python train.py --head_dim=48 --qk_norm=true --adamw_lr_other_params=0.00094
Rows from block 3 of a small image diffusion model, named by matrix and row number. Rows with one number within an expert belong to one neuron, the router's apart. Each number is 128 + 24 x the weight over its row's rms, rounded and kept within 0 to 255. All counts start at 0. Numbers have three digits each.
Before each expert's rows are labels from the 100 images, of 14976 (inputs lightly noised), where the router gives the expert most weight on average: "responds to" is what is common among them. Only what is clearly more common there than usual is listed. The data: rendered landscapes of hills, water and sky. In brackets: how many of the 100.
# router: slot weights (model.blocks.3.mlp.router.weight, 64x192, trained with AdamW), inputs 0-63
# up: expert up (model.blocks.3.mlp.up, 64x192x192), inputs 0-63
# down: expert down (model.blocks.3.mlp.down, 64x192x192, transposed), outputs 0-63

# expert 24
responds to: snowy peaks (45)
router.24:115097163119157120163138151145148106177123135094109093130127100136133171132168128158126162106124128092138115114125122110122139153071136144147135145145134137161134127138114121122121173130161152
up.0:135137121102126143078130108145119139106059142089144135144125153140112139131138166162176134131149098139174180110122118192166120127111140139148116148138119110134134130121110127142113118126156146
down.0:101071122114150108094131134110098107149136124089136119155139137127140147115168159122127146140119119110130127149083159179123161113148118143123144147127146148124100086102123124141099122095122125
up.1:151149138150163105134160092128110132157121122166128143112135138121125084121098189115141149125108102115111140131141101126104129147152105104145162114089157167105107183128142103134088128142080133
down.1:139158166127112146099127118118147101108088154179156109103123115137123104144142111120098145199165141127077124150085104108110124168129123116150069087129162157119121135127125117146129087136165082
up.2:161158119156125113122154110181154128120125107128119118143140168106148135125129124144136152112149097127113137151070123160136109192111127144140140136109117141147137160104138097129057146112122134
down.2:084096094123116120105143047168125096132141124124188122119123111101091136091103142093115104096187132109127095112120136179150135125164126132134114132148124128123133085136152114122074109128130115
up.3:131110142101139104144121142132104117098151128148165168158127108154110130142134119137136082123139174105137137118123125094104127149139124161102133145129128158138126123101108090145149069103100093
down.3:121110127126085135099122106141097135127081094144103081139093145093116144115104086138135185149107097113142069062143155109089112127140130113123103118143140133125145131138105122121106131112114150
up.4:088135135170115131068149133127103116125125106156142110119122124087123161119118112129113121131080127164156143161114098154150145132149090133168094145109105105130102202129142123134134088127110167
down.4:126166146132112109062139141130157148080153133134143136122126125138137124116106143160111153101131130140138149150152127107157124098122167126102093135118129125124152134118103061142132130155137096
up.5:162124135087118097135134137111143172146149128095157169132136120189126124134107079114123177130084124134189076139101164149118134105112129129114095095136118139128144109157164149144170112132123141
down.5:115138161121135126112132155120099116092082142161159143137138143125117099143150129134133104130134140135116109164099059120096152110170132145147124133100108137118094107162074149135156145107131114
up.6:129136100092110168083127107142099121119128139113075141082123110124169142116141135143128150093138156132102084145110157153117163120116113145120146114105120159072135181154157142132132127111097089
down.6:147138138116127156177126129109130127099155128150136114129123124110095085182111132156120117077112147172138160121153119160133103117132136161140081145131130145105143149166125175129075144129131193
up.7:135137095135134160129108081125146133118172134147106048150108125142131148129129097117138142115023123116100092140179152148122109166147118107119085115117137114095119097134138126135074132128130124
down.7:130129157165107173155114158124170140159101120117179173119139086175189182132093108145158128083206166114121111119117100151097140136151119146092104148120123142142116156103136121132076126148128124
up.8:133103120130123129114113137141118147106152135135171141110141146152125188125130114118074105080149117139155148136092136105112129098115124149153088139102118113123153111133099129096130103131127125
down.8:125147104126101106095131151153132129135121123133161192133143128192170142153144138150117152096082130156076145099113148112155134150120104116127153104125097097134137207095109116110116112113116066
up.9:136130118119089123117174118143146119152131159102192137140161134181139057134154110148110094090079120103116135073138142129117134115094145124136142130129149128134125141134125096132201172124144088
down.9:136148118137126132186116139142085132072112129117116133122117147142123111141143092143115130103103154146182151092116122075143111118158136110112130107100128114136160126151121131136095150121138152
up.10:149178104166105115174157145145096136095169120113131105132149138104108177138128107117137164161175102113118122119145150094144157109144155118120086120133112131130122124133116124150126126130118106
down.10:161139130144137172157180129160115159109101142123134151158163146066111114135126097103116076130136089119132104110147119105146095113167161129130114128097119121137154092168116138163153141127143114

# expert 55
responds to: desert dunes (75); overcast (62)
router.55:120120077096124122130142129147155121133123152076142146107152129166128135087147154180138140157126110127128126164102120121139152146089116109101115106134133114142137175159111139127134138142141152
up.0:127113146083158133135120072106124138144113104123120137151157119153093158138110121133150061155163148169097096163109168110097105130133125150150126123195085120167151105138115083079160094114066133
down.0:108156171138131078127140091116141138127122147125158160146163105135110135101125097152124156159134107157112125090149127088097163090133122107139204126133100129111090144114134128093092139158108162
up.1:161121126089126111071147154127143110114113112150128165124119109119084139124145117144146113178114154140118132134133155145133134131110123141135127140150100148125122116144133151160168104114159133
down.1:136116112153126153118126110165115122165114146141130052109106096128102147112128143131124145151100131119126138108142124112138120142109144134122141126107093121127138119143103204160134086110116160
up.2:150132146116135134125147131098128108113100114132092084097143118118122133097130149124144124140093132145135109102112125175149204107143127130119095137151126118073099111115104136129096131175119132
down.2:117114152133150125143124160161092135131115156094112132096131140090124153082142146120137127152159121163083125161125106173143089174106146095125109091115158140096162147134135167132079100153116125
up.3:121135133124102161117137148137112178159115110121128121125133152143137133126147143135135115125119131129134170129160080136120147141159119115114230134126134135115125065134168117161158144115154131
down.3:111114131166106153140110120119160108085157108120085164130103088141147140134113115109136112117149175128168099110106089175132151077113106130091205119142118103121145112128104094143152115137151152
up.4:109111118089137091131147108141146143104143091111100223121113090123156132142153177108116106128120146104100081129055106173105113110147111121132160118103115137151162138091122165140121107107128080
down.4:137159111110128156130141066109128150143127138101159100078128128169154121132115155116134107117140129115147120140130109176119129195136141104136213144112103121123096154090118224118111125146153169
up.5:092105145140138099148144146115113148093129130121115091104108127083120122124138141134096119135114115071075152121119124124115144147153125140109097100145125145108105132163144074132124126102130136
down.5:116111159125129116154132169143151140153124134151143091089120093151120099126133153130102100147127148162076134152122103081141138091114129141194063131106115149111139112111124122181169109117105120
up.6:143152126138116122129162159097122087110093126135067124143131126137134125123159112140091128127146113121103149188124126179167115096133131141116101114090141129135155120067120079123140151117111160
down.6:104164142128152134081109148146142155091137131106118137154162134144119114123162071117134202150144139101164106082135131167140112102116141116148103120119140126123095137123075084175173168102158179
up.7:124120111097111119136134165133155142124122135140110135130142137149130151122146159121121057132137105092062119055131139131145074120154100146131184149123141125133165072100116122125138115122101098
down.7:110132141114096116142136093128100109088126146147156174110131118165147144153120176139141038142133141108088143128145128151149114142139108148143194155112126150129125150138179169128098106110165105
up.8:129152125112161116127134219111122133151175122117135112146098147118127097151108146091160112128229094093199137097122130109156139116119122153104154154110124105153140143145145141117131159132111126
down.8:111118110148122109122105081145117131124117116141095146126167126108173200118151139124106119124148141111129133118146138101125136116152136122103133135118124105140117093123101075123161146145105149
up.9:113126142100122118087157116102150135145148121096150168109130130157123156130166105155101074111119155117106103067132108144123176092116142132151156128135139115141135126114133117111125110141135114
down.9:151150103082113120174148043115142140147106096157094107125143103089129133153101080075140209141099160133139139126095115115138089172110124125096145122154136122141123121131145139106090137134120129
up.10:115097104144130133165096133119140134100134125124109156139107113131143090126144121127140183123162108138144131115127144106129128107128160153158202156111141141120138117107135113159161140115132086
down.10:102120138115120123176119131138102129161150123105083066108165095125088153119135096131124140110156131116167094110123114069119083133128123126118180174105135140132116075140137092133175146131095132

# expert 14
responds to: night (99); high relief (65); dark volcanic rock (58)
router.14:128112132139135078168175120153110115121118118134160159121089119148104162148142080127097129109158089104121134170105114122139130081096165133099170109138126102160127095114112126092120115096148098
up.0:059109106121113116111143137107125154098122174134120129124131103145179139160184159142132182108166113106129130105131142135156134124118107094095136153135146147135130136137093134117091154106127142
down.0:084119143161127134119125143138144130120125128135113160104101112131127147119197071133100113121131123125097123102137129108133116100129137142164099115127148200124128148122142146149156080126132194
up.1:193107117109132143118115150133138183107122115090137117119134121119141159135108135108143206134157171152143169122122156131114145102166153159150184146138160119172126161145147102147125137159092108
down.1:105123140147153101150154178137085081162129125123135107103105124129143124155114100109125145150134099123099136118132151104117118121115127120087141155144150137148117150138141144121130116136162107
up.2:138138128155106127109101127107134150128091137112076165144134142125153115140142142148139134138101149098126114098140130172121105135155163157194114129118146143117097147103179083120115112108129164
down.2:119123149140109086100113110130132149177162112138148087095135154120130102113094119119108147084134105145117096178101177152147129151154148100116165106106126157130140210111134124127126075137129134
up.3:139125159139135146160110165122125130156135122106146159105169128121126157089122130156156113130156071139127125127126132092153138138149098128149120137096108114139130157127144094121155122133118113
down.3:091142149145103137177134103126118153104158126112122146130136104160129112117126152157120180163123102166050154119141120106168136147134133141117125160107112129109111163118122129123176124120095200
up.4:127095097146139135128124098128154080094135140149104135131153157124138104148114121131164139109117126137139129129128170120079105145111117141118129082122143134087114171130144141104102179136119089
down.4:155110118135132131082114153119145159127143163124125139110141121143160080122133127142087137150127155140158095108101145184142103134140122121101160147154165118133117137076150133128127116150132153
up.5:115130149099146153121126144150096119120113134164056086125090118129123138107108125129133128138130164104152097189085095135118125135116144120161134170140110139152135199080094112104088134120091081
down.5:118130105117108150108122076134136145171143132149113146120092154109127151101136106135108109153108136096149137096133131118101111120133150133139086104079091107143103178108146121117102126138094162
up.6:184123130138157107110155112157118167117143107162063143141148099112121093101121139151129115167165140108060117088132154120153123158136150109099125105146102117154121139147130170138100164094150146
down.6:121125135154173103132126103146139125084133141127131128133119113083121188135144161118145081142184126114179151131126126167130133127121157163147223151101099143152122137181141125122127114110120096
up.7:129138120103124134118117126126138129134117105160131138143169137153134157113136175093111148127129089125138139131128128127120125145111089116112148131113155091108146126128122170141114086109184125
down.7:108150108132117116121118071160131113119121132125185117071140152126143103137140117143158152149154121142123118126154128130151146123113140139094198106111142128124100064137152113083075096116129136
up.8:141131137112184124167138171115129119131134146152046123114054140116116071120134151131101161108111115097134133112132112149153109148134118099124140139133125112138127177095138142131146106146133139
down.8:133141143142161115127125154130137116120125106127192069150163149141151135132110088134164061151158170100112109133107137118138135105117120094161144126120141098121122133120151106120128162140145199
up.9:144106140135151143109135175133164174104117113143146122157122124136163097151154067119102130119114121152150086150162131130078106153170140141160089159125130118155124100158081145128120140139115136
down.9:132093155134148124133124207110142113112121117111148168134149145135123105105123112120166108132142127092098147133129090116088111150138151106152117117155150102147117122116137108114137156129143124
up.10:127152112128117114102151103146142103139138129122151147144093102126148087134103145138100159116109158150187128141111127067144118111144110097086067131167106153138131093102118135109134168112140100
down.10:091119151126109106120126057121100143131104124160154090109117164092143114130118108141140119142174133160087098150101128156142137095125107119152116129126131166125122118164163160148105151155145133

# expert 63
responds to: sunset (71)
router.63:151169131164103155105113136121138148102130129154099125083144148128106094125098168092112121131162126173123122123138119140152117127166098147185123104107121125093098154101146125156149093169091119
up.0:143127159124116097097086100114140137105100139139090117095133122134155132103117158125150083137130115129110151167130141130128154093138129134128091107094124159109119105101139139136150135115091095
down.0:149116132134126114087123067122130120125102146150072147138068135151137139141161111115124206117142144122143122139103132114111116033143134150124123128143134094132099109116118123115144150135103152
up.1:142139114118128111136125135106107101118151129135076110111125116123155165127129139118113133139072125150102114165132122102136105125115146133159156113126074141127121110075096146125132078131127155
down.1:111129096163132142126112114134146134130121151090097152167090135130155209100168090135117121132172117155158103096107141109117130088134131148134134133132087128127124080128147146118111090114097121
up.2:138162088145096161116190089152122164140136123111161139144151117160142176131138141146102139157129103138151147118086119106113126120118118137100169086106130118148123150097123138156120120144114133
down.2:121124106126124174143138161149140135122135143133129054136127154136142093161142119132096125139117167115164065196166133151108118124149153134121122135153125139133151108122103148148108194094134067
up.3:117124101131082143055104129114137139102087156128131157147122128149184136145130132124125091145138092132135138110107113129129121186079137163142073110152116166134145094124113136134121123112140103
down.3:143136146150159103146132121160153154118159101168114161090157120114096116150141121153149141160182120156093130151169122168118150163166144149173071175111079129093177087107138099122086150132164135
up.4:130125142129078097164153159146108137125112133173120135126119146115144154117108122156141109123106127161105125149198117189124177123123112104138121134132140130110118113123113098131139130122172146
down.4:148118132130085142194114123134111164117146129112162152119119111134148158110123141141094173124153148138129197112124128181141119112125137120108156139111126101141150107099172133157099137099151067
up.5:132097122131125127081158134146135148129147119143171159101132082106131136082152083128113152129183132148127091101116148143132131202117131138115134178145142128125126103136143088134170151120149127
down.5:151157107135136142079150093109123114122137133092156113130069126108142120133113084181146165179117136135113125135143107119147149210102112111120089134121152130137135109115170176103089076164143127
up.6:125135116118139147126111146142104097154162120146161148142113117126123078098157100103147160106122170156068126092102154178137146102143162127145170160145136152119137101129123155099166102100153087
down.6:147151110126110142184127096109141142104127130084096129139118117158133126134120106113111122128119087136139132086122124194114121181124137135132207148135120108135133081128146139124126146142122124
up.7:139127108123126131111138166112128130105095153152096119118154088150126147130130121139161120125136142113128146179146110082156117129142137183087093157153105141094148149122103167117154131087105138
down.7:137138160125137154156151088131151156130136107150129141107132132110138138121118147144129131162163133128128081156139141109117118160147116104070119150114103099135134175134126161097169117141132101
up.8:118119123170158160103161151135143117136116161099108145142103107138145134123109131130137121088151122116149135096122120112140091170145111160135127140139129094132119132105143125128126149147083069
down.8:105125131147139130152133146110119121098129097083136144097117128126134117098150152123113166096106162111085121158150155141104187134107108133150101114114150189149112109141117124136116140132125131
up.9:115145127128109077176145108134153128150134130124114148126120121153105160121125109134104081144142119118120139143112073088065176189107154117158156089139142138142165097110145108132131179109133138
down.9:120144137158130079111130092161143121154137135119166090156144125122140134113144141116134198154137131160131119140124057085120124201144154167132110149123145095131126126142116102119124118154132150
up.10:115114125115126125159122138119137158122188094139144219131183130143112108136089122119134139095131115125142120135142151070140107126144170129116155124126154121154146171117117110129112166111129091
down.10:133123138129106137093125062114118142170095123138103110122131139140116082115126136104148090123121127110090167120127106067160141195119138108096147115146116120133116187128132082110120107134123158

# expert 34
responds to: sunset (54); snowy peaks (52); purple alien crags (47)
router.34:152099120137115109132168184132107103145140098109125132142110117147118217122143126169151135149120122148139125111088157128143107105146157119086154121107111100095127131126137129145132174113137179
up.0:117142120137126130136142089133119120130140105109112079107142140111154163123112126132147065130135111134081096178136103091140159158143093152171132143143125119124173103099130092160099114154170107
down.0:167128123125169128124110108144128165093148120117125142136127104096111143119136125110120129126106171121099164117081139048144113122092136144111168148131098154118107124148104096122179105149146123
up.1:080090139112134123107119146155134130114112135121159140121131120101142090131149109125129098117119120153143090140154125114158116208089130127129162115127114105107094125144092146116172178158150177
down.1:130134130134134177136124156140128137109124122073137127130155151130121115151104046134158145123101143141155066094113103124116123138118120138142130123147132113145138057131137125106152167126130087
up.2:120106131119128118130174118125107134147088145116118130161128122109115179159137121113110101103059106097073087167107101163120144066155157152148084141134136161123108138110145115096148105118141134
down.2:134147136128109111130133109103134132124142115133118182146103113165135195178136145146159131106219143123146101124170128178128104080122151118116151114146143105155152162134139110124165124135140138
up.3:135132102155180115158148133096149104122094137156128149108117124117145113120149123113155164148185118137110143035104078146150111175130125140102144124149128135125136147132133122129112145131127119
down.3:148138121136154127140113115136148137086148123112090144096119089117153097109151143127112112120085119097044134157152112124136132193168133130138149127120130156128120172145123102134147148166133138
up.4:129131093114121132089180183153137173165117128107162113156132118120117126141136073152110098108146109115139137188134143127113151132123134111094114117139122146113160158141118172137105130095147097
down.4:125151141147143103136140124123097119096113142119176104150106113104155108123115158132093085122015109159103086146106147096108127129117116150124139114096097147120138141139118125145094163115109121
up.5:148178131177082092138158118127139145146132155161116100136121096088147170097123139111103074150159130110145134140164130125114115083127149109105135112122117114130121164115160144149142174082124148
down.5:124104153109110140107112096120128173086128141143114131072158126101115194138099127127120160066114152129110122109129151124132143085165162115139120135119133110140155171132161173103155126130097096
up.6:127080133122098144121136102124136116120125130135115142137117127134114099154097128151110123120170087128138112140122129066095144138087134095083138093123111121119182078132151108113139126145116143
down.6:076127127078130115145128101131133137177132082137090135145139150174141142154103124127133137152111142119116144130125115083074111130130174120176107138093124147144136102105142138181150118136130101
up.7:103125130109126112170158115136143150090115146121101145120161103117095134130135162120114135130101106106125145132095137136105126138116120103181132139105145129070123145154164157105099101123166152
down.7:133120124110120098117122088153145125155147140088157096150129124147142131162149152168118090125118160107099132130114116121117098161137139149079161145134155133108124134158081152089149083147187086
up.8:147116095143120134124113117135143112094068151123118122144159152148115152114198129121161076125156113116131115133181145131107117147123135127154112128117109121118111090143143121118072168121180126
down.8:119119079121129158131123104105155140145166097126162157163110110144124105140141181112122129149117151126160162119095117211129112134101125109079097117093140165134141136124162093147096159111124142
up.9:104151134165131138132122131115102118109153116137126114103112154121147098094092123125182138165092127117130142140092119113129108173151140117119103124122151168130153108098111106148162150156091117
down.9:141119145137087104101095146099130111161146128154137113131114109123126117143165104128112112139097100142073148124129103150093109156119120115126121093140184169134163169124151100115136158141107159
up.10:080097114155122077109107176125170086072155150123116105149151113135156126163136118160144123142147121099146127166145138103135107102112130100186143126103131127103127113142112180164123116112095109
down.10:141124145134159104112130156153139128143099156136119118090091135151150114154122100191098158164109128137146150131130125088102130105135101142112125117156113130147145090147134131130119160115111109

# expert 27
responds to: snowy peaks (54); noon (52)
router.27:110146117117135146119133208137105133135134118136135172136160139110148062096096098103146073122135139139113103123099132094123124145110111155075109112136126150142131122101162102126099107130127184
up.0:160132130124141067144117132118117104116129134168166110084128138124120115106151042145130147157120115092095073140114111102131139136159130149143161106121124160121144095146117087134136107139104127
down.0:120083179134128110142123114121100126116096112132170123154102126144159097137108138158119107146127133143081149200133098096113121107157129125167126132137125144133155134127154075138183087113183163
up.1:165099134116104133100156127110149088110120147083137124117135097147143143162112135109147139088104056132153155124143159145143155107128116143105148147148163170147118105095082126091129116108097122
down.1:099090131079123147086093124135134164138163111092137140094136146139096138145155112112101129110153175115138099149114109122159101150111144102134149115142136104143146144130169117165130141096071120
up.2:117096120126101129106098127118129104111135105132101091112109114123107195140136123153126138160102124122163188107134139116115146129133130133134177124130146097116120111138142214110107102132124105
down.2:132130142120126142093139149148120112136136122156132169107123131159153120136111100136118095175093153106121150078127150137122126117123128129123145129144146142127133133141139143141128036120140097
up.3:129150125146160139145141103089143114148135096131113154139128130133141096122140127123127108094156082145143164146145114122132139091119150147132077149114156131171118139135120100096129092145157112
down.3:108125112103175105129131101177112137115105124088108123147148103134151177118137181096114175121081141120118145131146142114115129097111149169091164125130149120152148120129147095132154113131162115
up.4:129138115155106123158127119141133136179124134155077190144134110154134129109110144122112120145134128124080117168142140129143159130120124148133127142151181151089108128105117088150094118104130097
down.4:142153111103149099185136154084117101085128137154105125150140165110118154106148168091147102123109148104164143140122135131126125108104168170118120144117172131117143129162132130145121120102134172
up.5:144091127146129147151119138114104108204163124097100101133145119134107110123149108132166099144140133124142108089107134166090146143099116114158112134165122149151153120110153073107171125121156134
down.5:161092131125107146167117101118140113114140157145132125175179134136117097117095088114136160145137141112128156166142145163066149168135136154095107108081170107105133153136088138150153119130137198
up.6:129101087121124116145128120114147128139151170133179129108151152060125115077156124140097142132129103129077173196124135129155136137152132128137163116089131154150134082140141136121181132166163146
down.6:165095141130115148130117065109112105131147147155146103132184115171106120146138136130140134095095121121131094199126104115151134097131133150173120151142132122131087137137152098129165131134149098
up.7:120136157155132105167122136151131140084118135121112160121156108196097151096078080127101147159132104114129139129134117117145126118128104128117106107129148139130138137106151116152120116119101108
down.7:123147136107130101130120135106144151137163133159165090128107143132131135092128087131159124163131142159137121100093107109125128179114107133175125150100146122107127155123109137101130080140126119
up.8:149122128167148141130152116110143106105080119123177143143133143148137158120157142132125093136143151176171139083145143181133121127112091147158152169142156129163102148153122138152148122145166065
down.8:116126097158165134100127116152170154135139094110137158122105101150105156112147163118136135106159143141156102195121126146168157105176126140138147128140124163114130120101121181097169161125139144
up.9:121164130091095128112107139156125117135107102131128156135132125096106131139127153147133095105141095125144108130150130132090151156136094140148134116094077128147148108101142053073136136155146131
down.9:099154087122067093102142161114141162115158129145129132126142111119134146138137084125134119114121163134102085100092095093130086107115078146129156148131098139126143119150127109077122137115165151
up.10:151130126147111126105167115110098115156105148101138109083109170146146125126152115115112144099157119111080108146139077149113130189141141115097216146096143117138122114155142089107108087131110128
down.10:123111142127118129120120143142104144123104100173202110089134182124137168111181151107135073154141129150135139155142109093101161163149133157137211150135136139155115121117117091149170123140136063

# expert 17
responds to: water (75)
router.17:100131105118111103164177117142112126140141165131157095138136123127164115139130176157105117119176102170144110133094140139157138125135107115140117142124140116145125144140137127103115075112118134
up.0:120126102141150152072121098138146168144109143131142130117137119171134146135114147108141117109134157141118136124135166179078063075146146119159174125105124112106142142079091106150099137116111122
down.0:084134150132131122100170091130108122114122098138127129141131134115158130133133152125127144134136108156098149103132083155088173180125157127158130113129145149123093101148128117134106160108131141
up.1:120119093169111137101164153101145109104132134132098094168126082133136086152143130145106120126143123108117129083103136140143129114148142120114139143109083167183129111155161097109136178100161110
down.1:124159106148101159115117205136143150117121116139085148122134123145133133137154095120127136143145114129195123154129116080127134217129129126090082139131111125112152200115131108113125140135134145
up.2:130145094119131142124118121094132148184131134117098135093192132147128137096109148144119088142154103143085142125140069142112118139169166089159122109135153135106175124115143090107121127140142132
down.2:113153127109149124111141134135168136087127127120089130105145126142152144118122140112120179118117128101148080107129114102152098151093145100166114130148163128109127102149115123146062081104175183
up.3:123155129121117137147123123140108111095124109108055121124118112136121117111126134150136125153176088097104125140074091151100135157115141127130107143149095135140145128119068113129162158128114101
down.3:122163154132117151158134177143127162107135092143075181108118107121096134111162153152107173101115152116189107140129133124112100086141137075142087125100104111123156127106154103142174178135142172
up.4:141132133129131140123109179091165175100092135171082116152137143109132182130184179131115131139140085132135152153152136160127110126135094157148193109144112121126151111138088098163114118107096126
down.4:100138133126142157177143085117145141129125116152076091104128104121150117128133136147123107179108115115118073111136151116136124102121134076109079140154135143118130115125100128117148145125118090
up.5:145132124165135104175126209088103124164139139106142143134160146143122196146146125126162118156184128116169113134165124078135140152150129130197197108139112140087137124158112168127118120089150154
down.5:133122143122110092149128080141141121154132131098114131177123148141152087128135134109168112127093138133098177119132093147106123116134110129104114106132143135109146177100130103118091092134122180
up.6:148140128151166125126134114140129123132111134143119095116122142110099177139120120151115113170090102114105110148117116086164090108099118171173153130154116159125135164147130139128145123128101140
down.6:108169129119169120090135124111128135109126170139153144137140141140140086132144119115122139171131133118137097053135142114137131144114137131073160111148106133107132180097101103125109113145114216
up.7:138177115120090186186147097075108095128110128087140111122088106114094145143116098144140116099088139102149131132119169093151118169133093123094104114105172127131118098111148103116137134132088104
down.7:138149139150139139107126121165136140171138164101108097141097132150112072170158143103129150130116093079124101176139155121182146133132158149167108135138133121157139115124155126114128153100102110
up.8:146134084155105123092157119140144146155117117118134190154135088199128105115167126129117138124152112198113167097168132123141153157108135134101135114111160144125147103124152159131118105121159121
down.8:131102091152076116071145079132149147147138110147089086117121130134164158114161137111117123138161135158105111149114146108139114184105148149096141104118149133129107095154105164126159113120147162
up.9:107133102128124138109112113147137130107151113137138138148145085135139096155106083173134088114112146150108101135130174065108144147145135116115092106101118158122113081167113109153104187101101106
down.9:121105169121123128139118080114099126157119129124142141100108128149101122142145105133144179115127122148142101166131133081103150161115139105107159152137130129146124133103139149138121153160136169
up.10:165165098110166101107129095115135156165144128141121155146138149106142184136126179125107112159113103111127171126139132159154126068132128154159183143091142113119109180119129133148107124110110128
down.10:136126145117144115094121019152130118129123137113115111109134131144120184126126165117127154124147168145090148134148138150102138164115111156135190147111124114140123126116143204140071084113130097

# expert 37
responds to: clouds (100); overcast (95)
router.37:147148150169088174110109143121172137088117099125085153078137135098098098121113118128162158086141139159135171163156125157132144127141125147143109122126104099094094155119151148165152091144105156
up.0:116160119131156156121169104122132121094156118140098094131114122129131090126143100131109169118135136110120130106143112153115115106134166122167115140089154111145115140143138147163140170156133096
down.0:111134145117108102155104150114100088160113132107092155133153133127115093158124113163161101133100136142123127129097129122136122119125156115116125113143130153089131130165145170133172183112110196
up.1:112137132131095103144141136167134131109132132130110147086130102118137158136166132132130098112175127149122130161149097125137127154115131102133160135110133123178130107146124140112099166102128158
down.1:133110144131120130091120167154157120152132148105130126112139160149159067124113086147103046155118127123187124134118124140132115126152151108144151116125121126140102120109145097141071148147145101
up.2:141129134121122113146141165100088119112147118135126147116120157148129114131148112115150123077125146177130128089104179147164183159131139165129152149130126131165161102127106194135133137123143143
down.2:134133160152121135115129165122151134161115096100159134101148079141146104133133118123136117067152136162103087114178127095125113085094123125045107096154128132125125117118123143123144112145123056
up.3:131120123130102123182116134138167139136142124113132121148166094109145146164135105131104120149136101116116113046119111109118108131141155122118129134132128122118129123149094061084101163101115089
down.3:131121130117130101131129113122126129149120139125140106117088135109116187137108098099126173137119115148115137207127120114131128155148132151133121113122143120122144103121128166130060203139114076
up.4:109131163134129123098152162146113151087121169148133147148164100113112136143106116128090169160149131149153134157100101138128133189110103146125134099127136113127099121159137120119169105120089130
down.4:126148113126124129135116169143124106147117109136149066153128139093166131145104108131154110080102147105085123143139106086141123120146128124121110132115114095136131095112170142124142164111118209
up.5:099153116157104163130129133133136138151140126122122161169146106110129174118157109135128101103111094145099097132157104119149088153162146084097139158109123135128145119121110141167113090130121106
down.5:122130141173105101133140101144122095122126091114196152152066096164177156140082091177148165105163157110183155076132120117124132142096143143148101125099165122139127104129114101135112080131113137
up.6:096142137111133173129138097083114117133109155117152095126155154128135112120111145086118072196147125070119114093134114108133116173124103112130137155167172125151102151122086150126119146099169143
down.6:125141099116157105136110151146143123141162104125124129118139100100128124124135178107174120183143120111086121167109146098114119094118114155115187125090123120156137132134148113117133130105132112
up.7:122110112108140143111144142178066114158105129157138131111144132129122128158116117081114125081134123083160093165127133141117148157140162140110179141120119151170092123138126129123127145112117103
down.7:159131105117151097119133083114107132113125117100175128112128105160141131131109100118135160117117099114108154068114132147156099122127173122142166089114117144135165179108162158125109125107138130
up.8:134105128111123071122154102147127129159091157094102103151151137110125156075160093131115090137148128085110141143117077146118128104111143133128102152154140131147137155125100129120188137132154064
down.8:125119126127101142062128106141129124119137119122117087173104115160105097125126180119142152147133094158132157102125117068151144210136152163137125136147166125135117143087126146126063093107121080
up.9:159113130099130126117125094121154105159151120106147135107118084113135137128159153128124139134156117120116083113119117131140135129122112101150086148118164129168139151147113115141094165122154087
down.9:126116111140105128157131086115116168139124086118143163064131103145162174153073146120183157145128098125104099124121116149129121131123124133124090117106128089129145141101120124141129124123124093
up.10:163144105108183101138111105116138132159139089127117112140164119133150163099104124144140122112141110117122088129083118143101125165105157120123178123143111126155138113122126082141159134134172119
down.10:135137123151144140091121053113136126123146146112094111162102121103168106122133088148121127104175141134131135114088102093143125123128120087137199113140139113133154142113141175139100090158125145